config = dict(
    num_classes=5,
    arch='vit',
    head_dim=16,
    patch_size=[16, 16],
    width=192,
    beta2=0.99,
    beta1=0.95,
    shampoo_beta=0.95,
    one_sided=False,
    steps=20100,
    epochs=49.4,
    warmup_steps=400,
    weight_decay=0.1,
    adamw_weight_decay_other_params=0.01,
)
Rows from block 3 of a small sound classifier, named by matrix and row number. Rows with one number within an expert belong to one neuron, the router's apart. Each number is 200 + 40 x the weight over its row's rms, rounded and kept within 0 to 999. All counts start at 0. After the name is the row's rms in percent of the matrix's.
After each expert's rows are labels from the 100 clips, of 14976, where the router gives the expert most weight on average: "lies over" is the class under the peak. Only what is clearly more common there than usual is listed. The data: two synthetic voices taking turns or overlapping, over music, noise or silence.
# router: slot weights (model.blocks.3.mlp.router.weight, 64x192, trained with AdamW), inputs 0-63
# gate: expert gate (model.blocks.3.mlp.gate, 32x96x192), inputs 0-63
# up: expert up (model.blocks.3.mlp.up, 32x96x192), inputs 0-63
# down: expert down (model.blocks.3.mlp.down, 32x192x96, transposed), outputs 0-63

# expert 2
router.4,121,252,211,271,189,215,163,196,160,187,220,221,238,225,174,124,159,239,280,243,197,234,165,125,229,172,132,177,175,220,222,208,252,229,258,199,177,214,205,201,131,153,207,191,213,167,216,153,155,169,163,161,210,184,160,238,168,227,252,174,170,276,265,207,194
router.5,074,168,203,119,203,192,238,169,201,190,157,296,175,206,185,178,186,223,212,209,200,173,213,217,145,179,246,189,176,219,130,158,283,272,222,144,207,215,192,141,242,238,289,155,231,234,113,201,210,231,224,202,186,235,181,221,267,241,222,153,186,156,151,231,197
gate.0,084,180,199,177,181,177,169,155,185,232,179,245,212,162,194,211,192,143,187,217,147,176,191,236,190,175,262,213,174,180,267,232,209,147,226,242,166,222,183,194,170,158,218,209,185,183,206,182,197,175,197,189,241,165,115,165,188,157,221,258,205,202,137,118,176
up.0,083,176,218,238,211,188,143,178,167,206,196,208,216,190,235,228,206,220,199,215,167,181,131,221,228,186,180,192,131,134,310,240,180,153,245,190,197,172,184,149,130,210,227,224,187,190,257,187,211,214,192,243,214,204,150,185,236,147,216,228,205,190,189,152,191
down.0,091,216,171,199,224,215,202,186,181,258,267,230,207,198,210,243,148,158,181,248,205,302,178,250,217,199,274,144,166,218,121,193,214,183,218,187,233,189,210,206,139,153,219,183,208,154,181,143,219,172,310,222,156,155,230,247,114,206,190,221,191,217,148,205,195
lies over: child-like voice

# expert 25
router.50,109,144,193,175,185,209,248,195,244,183,173,186,244,241,145,208,316,183,176,127,232,164,249,239,224,223,205,156,240,128,207,174,204,290,220,173,227,172,182,224,249,152,238,202,218,245,228,182,221,229,165,242,229,171,208,232,147,210,129,181,184,229,157,233,168
router.51,097,116,180,159,186,193,269,233,207,181,198,180,177,217,135,205,297,140,198,160,211,152,220,209,247,182,221,172,194,188,212,201,197,283,199,160,214,181,174,224,230,172,214,143,187,259,178,147,205,253,206,248,246,148,212,176,222,207,166,209,175,244,122,228,178
gate.0,073,191,226,153,204,205,160,270,271,214,110,153,209,160,274,180,148,293,241,214,191,176,178,192,131,193,209,245,194,223,199,271,174,207,251,170,216,205,239,178,220,201,186,179,236,246,241,211,210,174,148,192,174,200,95,209,211,130,219,162,214,218,254,267,218
up.0,066,285,164,219,186,201,224,157,210,258,180,145,179,182,277,227,262,256,235,75,181,160,193,205,199,194,190,181,160,210,231,244,215,217,241,225,184,140,244,190,249,137,182,211,184,259,214,172,214,240,135,141,223,218,191,233,237,229,74,181,105,199,244,249,146
down.0,061,164,183,162,182,227,189,249,271,169,184,204,169,259,125,169,196,189,174,145,310,196,217,195,248,144,325,166,160,249,264,209,215,189,238,269,191,199,135,234,148,155,218,154,133,195,233,178,120,254,152,147,183,197,191,246,206,238,206,189,175,157,220,216,138
lies over: low voice

# expert 3
router.6,106,253,255,266,191,190,198,250,168,149,159,179,144,208,211,187,204,282,180,153,208,199,251,228,234,202,216,147,271,196,240,148,246,270,235,197,227,238,243,233,229,170,282,228,129,197,211,137,171,176,144,166,207,161,237,130,267,210,155,186,227,181,217,155,182
router.7,117,255,169,200,206,228,199,257,175,179,201,223,166,193,153,223,291,165,134,136,178,201,196,232,253,244,224,138,247,146,200,133,244,242,239,211,256,177,241,243,186,217,266,277,183,164,200,128,186,237,176,236,239,177,261,166,190,236,122,199,178,179,230,149,163
gate.0,132,199,187,168,163,138,167,236,256,227,182,251,219,121,180,175,144,198,218,191,155,158,146,230,187,213,174,162,244,168,124,171,222,225,170,133,220,193,189,235,215,234,193,146,215,232,267,225,232,154,193,164,225,149,186,218,192,228,205,181,211,111,186,153,196
up.0,139,180,207,248,228,263,215,190,200,198,246,101,198,272,255,205,244,179,174,201,230,241,235,180,223,192,233,229,138,229,275,201,151,163,225,244,219,217,207,157,188,177,225,270,198,166,133,174,141,280,223,253,164,253,209,151,202,188,177,209,169,260,188,240,189
down.0,125,176,205,280,246,168,156,234,163,254,132,197,202,175,226,292,231,166,188,215,64,174,276,201,180,191,167,198,223,203,212,199,170,217,193,119,252,214,224,165,186,159,263,166,198,204,211,200,226,131,194,178,134,150,218,199,151,157,265,152,198,252,162,231,244
lies over: low voice

# expert 13
router.26,087,223,223,223,213,280,197,142,252,177,232,210,196,216,244,197,247,219,126,191,212,161,194,209,187,170,232,149,230,146,187,200,218,193,243,255,166,181,255,169,246,214,201,138,169,157,229,172,224,268,155,174,223,183,211,259,147,236,155,261,151,253,197,263,211
router.27,101,215,190,166,158,258,162,149,229,161,202,181,195,193,204,210,254,263,129,142,195,212,195,265,181,235,259,203,244,111,180,211,161,170,254,264,218,180,191,236,188,254,255,187,197,160,247,163,231,216,127,186,213,148,232,245,128,214,72,227,140,224,245,147,169
gate.0,084,199,243,196,182,238,234,223,207,193,197,192,140,242,179,212,183,178,216,203,121,152,263,161,189,273,188,229,238,174,136,243,181,167,202,238,198,159,149,243,180,203,261,176,177,217,82,95,217,221,199,206,146,196,145,169,174,191,219,174,199,183,191,140,215
up.0,089,207,277,194,198,165,156,119,221,187,191,198,110,243,248,183,234,188,203,191,165,228,189,199,270,167,153,226,114,224,256,178,182,135,258,257,160,235,149,145,171,164,243,156,213,226,179,180,119,156,216,217,180,237,183,139,184,145,181,209,238,221,176,181,174
down.0,085,181,167,216,217,206,178,216,213,180,262,239,141,174,168,127,231,157,234,223,63,169,221,186,239,263,233,163,194,203,168,204,288,213,115,141,195,233,202,253,152,148,246,164,224,115,195,215,131,195,149,177,170,227,192,248,158,161,274,210,235,155,226,168,183
lies over: low voice

# expert 0
router.0,099,232,182,161,178,285,204,145,157,136,211,162,181,215,257,177,219,160,166,210,245,228,209,248,216,225,254,188,214,204,187,194,161,139,260,222,199,206,263,223,227,220,144,181,168,175,252,188,253,303,212,246,257,129,170,222,143,210,202,200,191,183,218,127,150
router.1,099,220,196,189,204,248,186,175,168,139,255,126,174,214,263,191,239,228,173,188,258,261,264,184,284,196,228,212,221,190,282,136,191,215,246,224,155,238,270,176,252,229,159,170,159,193,237,146,237,293,149,259,234,166,129,231,160,209,217,163,174,230,183,183,185
gate.0,081,199,192,173,138,224,118,174,223,190,227,261,165,192,188,205,279,251,231,160,231,313,159,161,205,135,184,168,157,209,187,241,203,167,220,206,161,232,214,209,261,229,278,223,201,223,151,290,217,171,256,143,223,242,225,196,165,184,185,199,198,178,233,199,198
up.0,088,139,225,237,200,168,172,258,198,233,169,187,180,202,275,192,286,188,192,156,202,231,164,134,216,147,194,285,217,199,224,201,196,222,220,254,224,164,193,184,231,286,221,172,222,199,152,192,229,229,159,201,217,234,149,121,239,188,225,185,191,294,214,194,190
down.0,085,179,153,224,204,215,240,174,213,191,131,185,213,150,238,263,213,185,254,129,219,219,191,186,200,201,246,226,192,251,177,172,213,167,197,248,197,308,218,222,211,227,255,145,194,221,137,177,228,184,208,202,293,203,221,135,226,229,327,180,249,160,229,158,224
lies over: child-like voice

# expert 4
router.8,084,300,250,215,191,159,152,244,159,152,214,183,127,210,254,141,254,214,215,154,203,156,204,212,286,183,178,119,230,198,207,168,217,173,220,281,184,227,238,253,200,246,244,226,123,183,130,169,155,142,119,240,201,207,225,159,217,247,149,219,224,212,190,225,268
router.9,101,293,241,186,192,154,168,281,207,162,229,177,164,212,245,145,224,188,179,160,200,178,228,235,284,131,227,126,222,131,233,190,202,159,192,289,149,202,257,259,188,216,227,176,141,198,143,146,195,131,167,261,213,215,242,178,190,241,205,216,235,241,178,190,254
gate.0,074,199,173,211,210,182,186,224,149,218,170,242,234,131,144,270,223,247,247,220,140,171,200,174,213,217,235,229,223,225,179,229,221,209,202,212,231,215,194,205,221,167,193,277,249,148,244,229,228,202,221,191,206,236,204,199,185,175,202,149,188,138,274,197,118
up.0,077,215,234,223,197,205,177,234,239,213,165,235,248,128,202,232,210,257,183,227,136,179,204,261,122,234,203,201,196,223,244,150,227,174,272,170,196,189,240,229,177,168,201,209,279,166,150,145,190,154,191,78,215,174,211,209,172,193,177,159,165,164,167,144,104
down.0,086,300,210,155,243,154,193,190,178,188,212,171,181,258,201,205,199,197,257,244,167,228,153,149,188,200,146,109,167,201,182,168,208,186,191,274,173,251,213,200,177,203,198,252,191,153,191,196,67,143,219,175,225,208,212,191,167,182,218,213,184,239,139,190,160
lies over: low voice

# expert 31
router.62,099,181,193,188,131,274,132,216,135,221,184,173,236,207,252,139,155,206,162,181,222,199,188,237,258,161,217,228,161,198,163,187,164,290,268,242,161,199,231,223,195,110,113,188,156,155,236,232,224,175,221,253,265,146,138,262,157,179,209,188,177,232,253,241,197
router.63,065,243,174,214,185,207,227,122,143,177,233,149,164,244,215,169,127,243,106,99,221,222,241,237,274,133,192,203,184,202,162,233,207,250,207,247,177,234,236,302,191,186,250,205,211,182,166,179,259,155,164,279,207,171,243,237,172,199,189,193,192,181,167,192,182
gate.0,075,229,161,265,288,209,212,196,162,201,291,217,194,150,132,203,207,183,193,262,228,124,176,188,196,197,178,148,177,239,231,225,213,129,211,99,249,220,202,205,159,214,160,245,228,233,194,205,216,160,173,241,157,217,243,245,240,262,230,234,213,218,212,297,204
up.0,094,197,231,201,174,260,243,189,127,134,210,169,230,149,303,151,186,185,173,198,107,185,185,193,225,153,132,169,218,233,201,129,171,210,158,202,221,138,233,227,232,241,262,161,170,215,239,215,221,256,105,164,196,240,296,226,200,138,271,203,185,199,174,243,223
down.0,089,216,221,233,186,287,237,156,219,178,245,187,207,217,274,190,106,202,236,227,205,206,220,153,200,142,235,205,160,223,158,226,214,180,218,122,149,173,188,231,252,238,196,217,202,113,222,216,128,216,170,187,231,211,266,216,278,196,165,251,208,196,246,151,235
lies over: no speech

# expert 27
router.54,115,249,233,160,183,241,167,193,231,183,244,183,221,176,142,253,232,161,153,155,202,207,214,279,228,168,220,89,221,132,158,231,164,128,184,258,226,170,232,232,142,198,263,160,149,175,220,191,207,231,207,206,223,156,249,246,199,240,146,251,151,194,215,222,170
router.55,083,183,217,150,207,183,196,209,183,166,175,181,204,235,249,205,232,172,161,160,243,203,172,255,174,123,259,207,195,191,192,102,156,155,213,185,160,205,205,211,167,242,204,177,181,110,140,149,197,220,218,305,243,184,163,155,173,229,247,120,214,269,231,162,198
gate.0,082,164,268,232,205,255,189,195,218,164,253,184,228,156,229,230,181,221,194,273,111,207,229,179,216,224,129,218,177,142,176,225,200,187,206,233,151,172,231,255,192,253,183,240,192,190,236,287,209,190,223,183,243,186,171,78,147,228,179,221,201,147,268,197,162
up.0,081,160,241,117,202,261,245,199,217,207,242,192,189,161,223,245,199,161,195,207,141,286,268,201,230,206,249,180,184,179,180,216,191,195,162,284,153,102,199,184,191,235,155,357,191,138,195,200,238,244,232,147,192,145,125,94,178,147,170,205,224,159,218,157,181
down.0,087,222,296,240,252,253,210,201,173,108,197,194,178,243,197,169,225,134,201,163,160,153,174,288,249,191,229,133,221,173,158,151,223,174,167,226,229,212,218,138,128,216,137,249,173,197,157,194,214,227,191,206,223,191,195,153,232,239,217,165,188,135,179,198,192
lies over: child-like voice

# expert 18
router.36,134,220,247,248,190,218,232,182,219,196,121,172,178,211,191,210,243,234,203,214,233,132,261,190,184,156,158,179,188,202,240,230,161,166,269,175,135,261,232,167,250,178,162,145,173,222,274,219,170,231,158,178,256,279,248,236,223,138,163,187,208,229,149,223,174
router.37,073,214,185,244,268,175,220,176,194,210,201,239,156,165,146,178,185,227,276,204,142,157,146,158,119,164,188,239,216,287,190,211,222,205,214,205,201,249,135,145,210,187,200,201,233,185,242,255,188,176,201,154,185,271,166,168,230,158,182,217,182,166,250,235,280
gate.8,064,206,233,220,180,209,203,209,206,243,214,202,196,210,236,187,248,141,195,248,209,127,165,210,205,205,207,167,253,167,215,236,237,202,164,179,170,226,244,213,211,185,184,172,162,145,212,161,194,231,221,222,187,245,141,115,180,229,205,240,293,264,163,202,249
up.8,071,162,224,225,195,195,209,210,129,217,177,180,172,188,251,180,208,203,234,211,198,243,248,145,183,202,191,170,211,204,201,198,217,178,177,273,219,208,273,223,302,221,189,239,189,269,211,194,131,188,166,226,200,247,192,138,159,135,215,181,286,169,160,94,223
down.8,068,239,228,277,211,214,152,216,199,143,231,238,224,285,166,184,231,186,107,187,262,156,241,122,227,184,265,149,191,160,237,206,257,267,178,202,163,288,165,185,198,156,237,174,208,227,189,235,163,226,154,186,206,172,169,198,171,222,165,184,235,196,202,137,192
lies over: child-like voice

# expert 20
router.40,116,216,262,177,176,228,276,177,175,197,197,178,219,230,245,157,175,191,198,206,221,253,251,180,230,235,227,247,160,233,178,244,163,169,238,220,158,188,196,164,231,205,130,138,179,153,197,175,257,248,279,241,238,167,188,182,160,264,213,188,163,246,176,154,151
router.41,118,125,213,148,169,267,267,192,230,136,202,182,198,252,218,179,171,138,196,175,235,243,258,187,196,202,237,171,153,193,254,186,178,154,227,189,198,229,197,216,177,180,148,141,177,128,259,151,247,286,268,275,250,146,233,158,186,245,246,198,163,198,182,191,145
gate.0,110,228,192,175,206,212,175,210,221,252,202,231,207,232,133,234,174,191,297,196,279,208,275,131,203,204,216,152,181,215,239,203,152,165,175,253,192,191,213,197,216,190,248,192,132,156,197,242,189,222,120,161,167,180,283,216,246,200,230,223,226,182,268,176,210
up.0,109,244,158,211,174,170,213,211,186,203,202,203,188,250,160,182,190,184,245,159,279,187,258,151,243,192,239,130,227,163,198,189,127,206,214,213,221,171,148,188,223,196,230,206,129,173,167,256,230,232,171,156,208,157,244,151,199,176,176,218,210,118,249,184,205
down.0,122,201,200,181,213,154,153,192,135,164,237,234,217,235,125,147,208,196,202,142,136,173,228,202,179,218,198,181,173,251,235,259,153,242,228,227,146,175,209,263,232,166,244,228,150,229,196,205,226,214,211,150,130,244,147,142,145,148,144,258,219,222,189,232,246
lies over: deep voice

# expert 26
router.52,098,196,168,183,121,222,160,155,152,219,239,180,237,263,258,161,131,236,150,229,260,256,224,195,196,124,262,247,215,209,173,233,212,199,270,243,182,188,224,291,216,195,188,192,167,151,269,105,248,179,205,242,232,169,187,220,106,185,241,168,147,252,232,194,220
router.53,097,140,200,145,148,235,205,222,127,211,191,129,235,229,209,166,172,157,176,177,267,260,221,265,241,199,250,204,154,140,105,198,184,243,230,146,174,147,233,212,233,126,187,163,165,222,234,171,226,160,257,253,266,177,188,217,222,250,205,185,207,246,140,220,161
gate.0,109,215,184,163,218,176,287,216,230,231,219,150,180,237,106,265,264,228,215,240,229,161,197,201,185,243,236,268,165,254,188,266,194,256,198,173,266,163,183,134,161,218,236,231,253,212,208,258,244,205,259,213,183,197,187,207,209,288,232,230,184,188,169,228,198
up.0,105,238,219,238,195,165,164,207,231,199,243,195,192,224,164,226,228,231,223,197,132,260,171,180,155,218,208,181,186,207,84,234,168,224,274,185,204,110,136,180,159,176,194,199,199,207,168,184,264,113,214,251,212,203,163,195,138,99,221,226,208,302,145,218,211
down.0,096,205,195,183,154,222,234,172,163,152,232,219,217,265,237,168,188,224,154,178,185,220,242,184,205,265,244,253,177,257,242,230,212,193,269,219,276,113,190,189,210,230,108,234,250,270,266,181,199,171,208,164,218,206,244,269,189,238,262,189,181,160,212,177,219
lies over: high voice

# expert 14
router.28,102,243,148,242,195,257,134,188,154,222,254,155,152,226,207,205,251,248,154,203,229,216,252,220,236,163,197,215,170,178,195,279,207,267,234,192,227,189,264,251,159,153,127,248,160,167,216,148,205,179,184,228,229,145,153,224,141,96,163,130,158,226,237,260,222
router.29,103,179,129,173,166,226,208,169,249,262,197,186,102,130,244,202,246,183,122,169,205,207,207,245,217,227,199,150,278,171,148,205,191,267,222,199,218,191,124,207,189,259,229,217,118,210,207,144,231,261,204,238,155,178,192,282,158,195,90,259,134,212,126,234,192
gate.0,096,266,170,288,204,255,184,162,166,212,169,138,184,154,248,174,150,157,107,159,145,190,254,233,177,196,224,206,114,300,136,210,141,200,177,207,216,191,165,149,274,192,199,194,133,269,238,193,183,220,170,260,169,212,181,234,190,264,190,215,171,163,155,142,247
up.0,095,250,177,209,153,198,238,190,159,234,259,199,218,214,190,205,242,138,145,172,155,201,171,168,198,146,198,205,201,237,81,232,203,225,198,306,157,160,208,191,155,264,180,244,230,186,178,161,103,217,191,179,182,250,216,130,235,192,237,242,193,160,192,128,202
down.0,096,218,149,204,266,170,252,244,208,213,146,248,192,239,214,92,193,201,187,161,135,192,90,190,168,253,228,256,199,247,280,198,188,160,176,194,202,155,198,170,254,243,132,200,145,278,143,162,123,121,203,174,206,168,222,252,290,150,200,186,145,154,172,193,194
lies over: child-like voice

# expert 22
router.44,086,222,158,187,195,235,193,74,123,180,239,147,176,233,168,171,213,239,175,215,231,237,265,172,170,193,212,246,169,197,151,166,227,278,205,177,221,241,175,222,221,149,186,191,191,168,239,151,211,165,227,238,240,227,181,299,176,186,213,237,155,189,196,134,195
router.45,097,224,143,226,253,251,206,149,195,306,228,197,188,230,222,183,256,236,156,207,215,219,209,218,243,121,218,245,231,212,169,149,187,260,141,211,219,207,207,169,199,161,236,261,183,164,205,223,205,202,141,186,179,253,183,262,136,131,200,209,157,162,204,149,201
gate.0,058,245,226,191,164,179,167,202,224,222,203,197,191,240,163,233,249,196,179,240,97,230,194,169,208,153,173,226,237,195,225,183,177,163,222,148,169,151,192,185,257,214,169,159,261,242,241,158,177,219,288,150,186,173,207,211,125,221,101,208,132,221,232,250,237
up.0,057,278,141,176,199,222,107,213,275,183,147,244,148,191,206,208,213,278,171,199,206,122,194,180,211,214,154,193,195,272,174,256,283,251,259,223,174,177,144,219,193,174,179,181,243,172,179,222,225,163,198,297,191,135,178,185,222,258,166,195,195,219,213,199,142
down.0,067,152,258,203,177,179,175,176,199,231,244,226,238,217,118,156,244,172,182,233,175,160,189,231,233,208,259,241,225,184,249,220,161,237,149,175,208,224,189,208,223,221,162,236,182,261,211,194,213,175,234,206,187,211,272,245,200,188,165,179,208,157,163,192,178
lies over: child-like voice

# expert 9
router.18,120,157,133,165,132,198,259,177,157,274,272,159,225,213,245,145,182,223,152,200,221,208,202,235,238,175,228,229,201,153,90,228,207,285,197,151,186,175,219,264,221,174,153,178,185,185,205,183,237,194,230,249,232,208,129,237,128,181,222,250,134,293,213,291,198
router.19,114,163,143,157,144,225,216,177,137,265,226,169,200,181,241,161,172,183,166,183,255,209,232,255,253,164,267,251,218,170,93,198,233,247,231,171,236,158,250,238,252,208,166,176,167,216,234,182,259,211,250,242,203,212,147,211,130,208,172,246,169,269,209,246,162
gate.0,084,215,204,185,150,210,158,184,228,189,207,228,217,178,62,174,237,175,229,194,194,253,217,217,201,207,197,188,229,221,213,189,209,193,242,124,198,247,191,235,232,198,256,182,186,237,184,201,171,195,218,147,208,110,277,261,232,252,248,191,203,173,104,200,217
up.0,095,221,186,117,189,224,190,242,163,243,192,208,194,259,168,147,198,208,194,258,276,241,203,202,228,191,164,221,168,183,157,224,271,199,197,161,291,181,182,181,133,200,154,246,260,189,165,289,240,189,175,195,223,166,177,201,203,213,266,210,190,188,213,214,239
down.0,094,215,239,165,245,233,216,188,234,134,221,271,231,172,176,120,188,207,183,256,192,209,214,153,189,208,190,129,265,178,223,170,193,246,224,212,194,255,123,237,149,225,271,232,125,121,186,263,239,201,195,175,182,180,181,161,182,164,293,250,200,245,239,231,153
lies over: no speech

# expert 6
router.12,091,126,258,164,124,203,166,199,198,161,186,137,235,200,219,190,197,225,140,197,211,249,194,224,238,112,220,157,172,152,162,181,218,231,246,220,186,191,204,293,213,202,259,163,154,198,127,152,203,160,212,203,253,197,224,253,152,229,187,190,166,208,206,250,226
router.13,121,267,171,207,182,211,217,143,228,261,256,206,188,244,216,162,232,275,125,232,245,156,169,199,231,177,199,182,234,150,176,276,187,203,243,257,150,173,204,191,189,197,184,228,189,181,231,179,249,205,137,233,171,201,151,227,148,147,152,263,137,244,181,262,152
gate.0,105,228,230,237,202,238,137,223,204,235,224,251,169,157,211,243,163,217,183,196,210,198,155,160,219,162,174,181,140,234,305,177,257,229,221,222,176,210,243,179,211,198,184,199,205,232,146,168,183,210,65,206,185,224,173,192,210,182,147,246,153,273,194,154,250
up.0,110,212,179,187,206,147,267,144,148,148,171,176,186,274,231,212,195,184,264,207,169,230,220,250,174,209,232,208,231,177,116,202,159,150,162,183,203,158,167,216,150,205,182,191,198,163,232,229,229,190,326,201,217,203,242,198,201,231,251,175,275,123,209,226,194
down.0,106,219,193,141,211,174,198,200,187,167,204,210,224,218,246,276,208,208,272,224,198,262,238,239,180,197,171,164,145,213,204,139,192,231,226,157,175,168,177,288,276,230,181,240,177,201,188,185,170,270,210,205,229,167,253,253,242,210,180,173,222,198,262,125,210
lies over: no speech

# expert 12
router.24,108,180,228,204,151,230,198,194,193,148,209,175,177,255,146,232,156,194,259,159,225,215,217,217,220,221,179,127,135,200,279,150,188,168,236,160,203,264,196,207,156,177,211,176,141,140,251,147,121,248,237,197,255,161,266,199,245,210,207,177,225,210,258,176,201
router.25,086,176,246,136,175,225,266,121,211,179,235,143,162,284,200,172,145,181,184,266,226,249,224,163,215,198,196,247,159,247,242,182,109,139,203,184,142,260,217,182,221,211,155,114,139,212,223,200,168,270,237,227,251,228,218,144,193,225,219,163,162,131,265,178,200
gate.0,067,221,188,247,230,164,173,178,167,287,228,211,214,121,163,217,192,180,111,142,198,209,210,194,176,203,203,216,218,222,154,212,202,189,198,126,202,130,118,206,200,210,220,188,279,221,167,189,211,206,210,219,235,177,179,232,226,253,174,163,113,122,178,183,148
up.0,078,155,204,140,164,243,279,170,241,184,180,195,207,102,164,253,209,171,175,163,107,214,238,188,141,215,207,224,197,237,206,169,147,234,191,219,233,125,174,257,267,320,263,174,219,229,197,204,177,142,228,211,193,242,219,271,220,206,194,163,195,237,242,182,244
down.0,087,224,154,314,230,186,227,165,243,199,180,156,201,193,191,162,213,206,203,237,221,178,157,179,198,207,185,218,168,166,169,212,203,156,178,228,219,259,259,161,126,164,168,181,195,132,178,194,179,145,138,153,204,169,178,145,214,201,180,247,214,203,136,162,242
lies over: high voice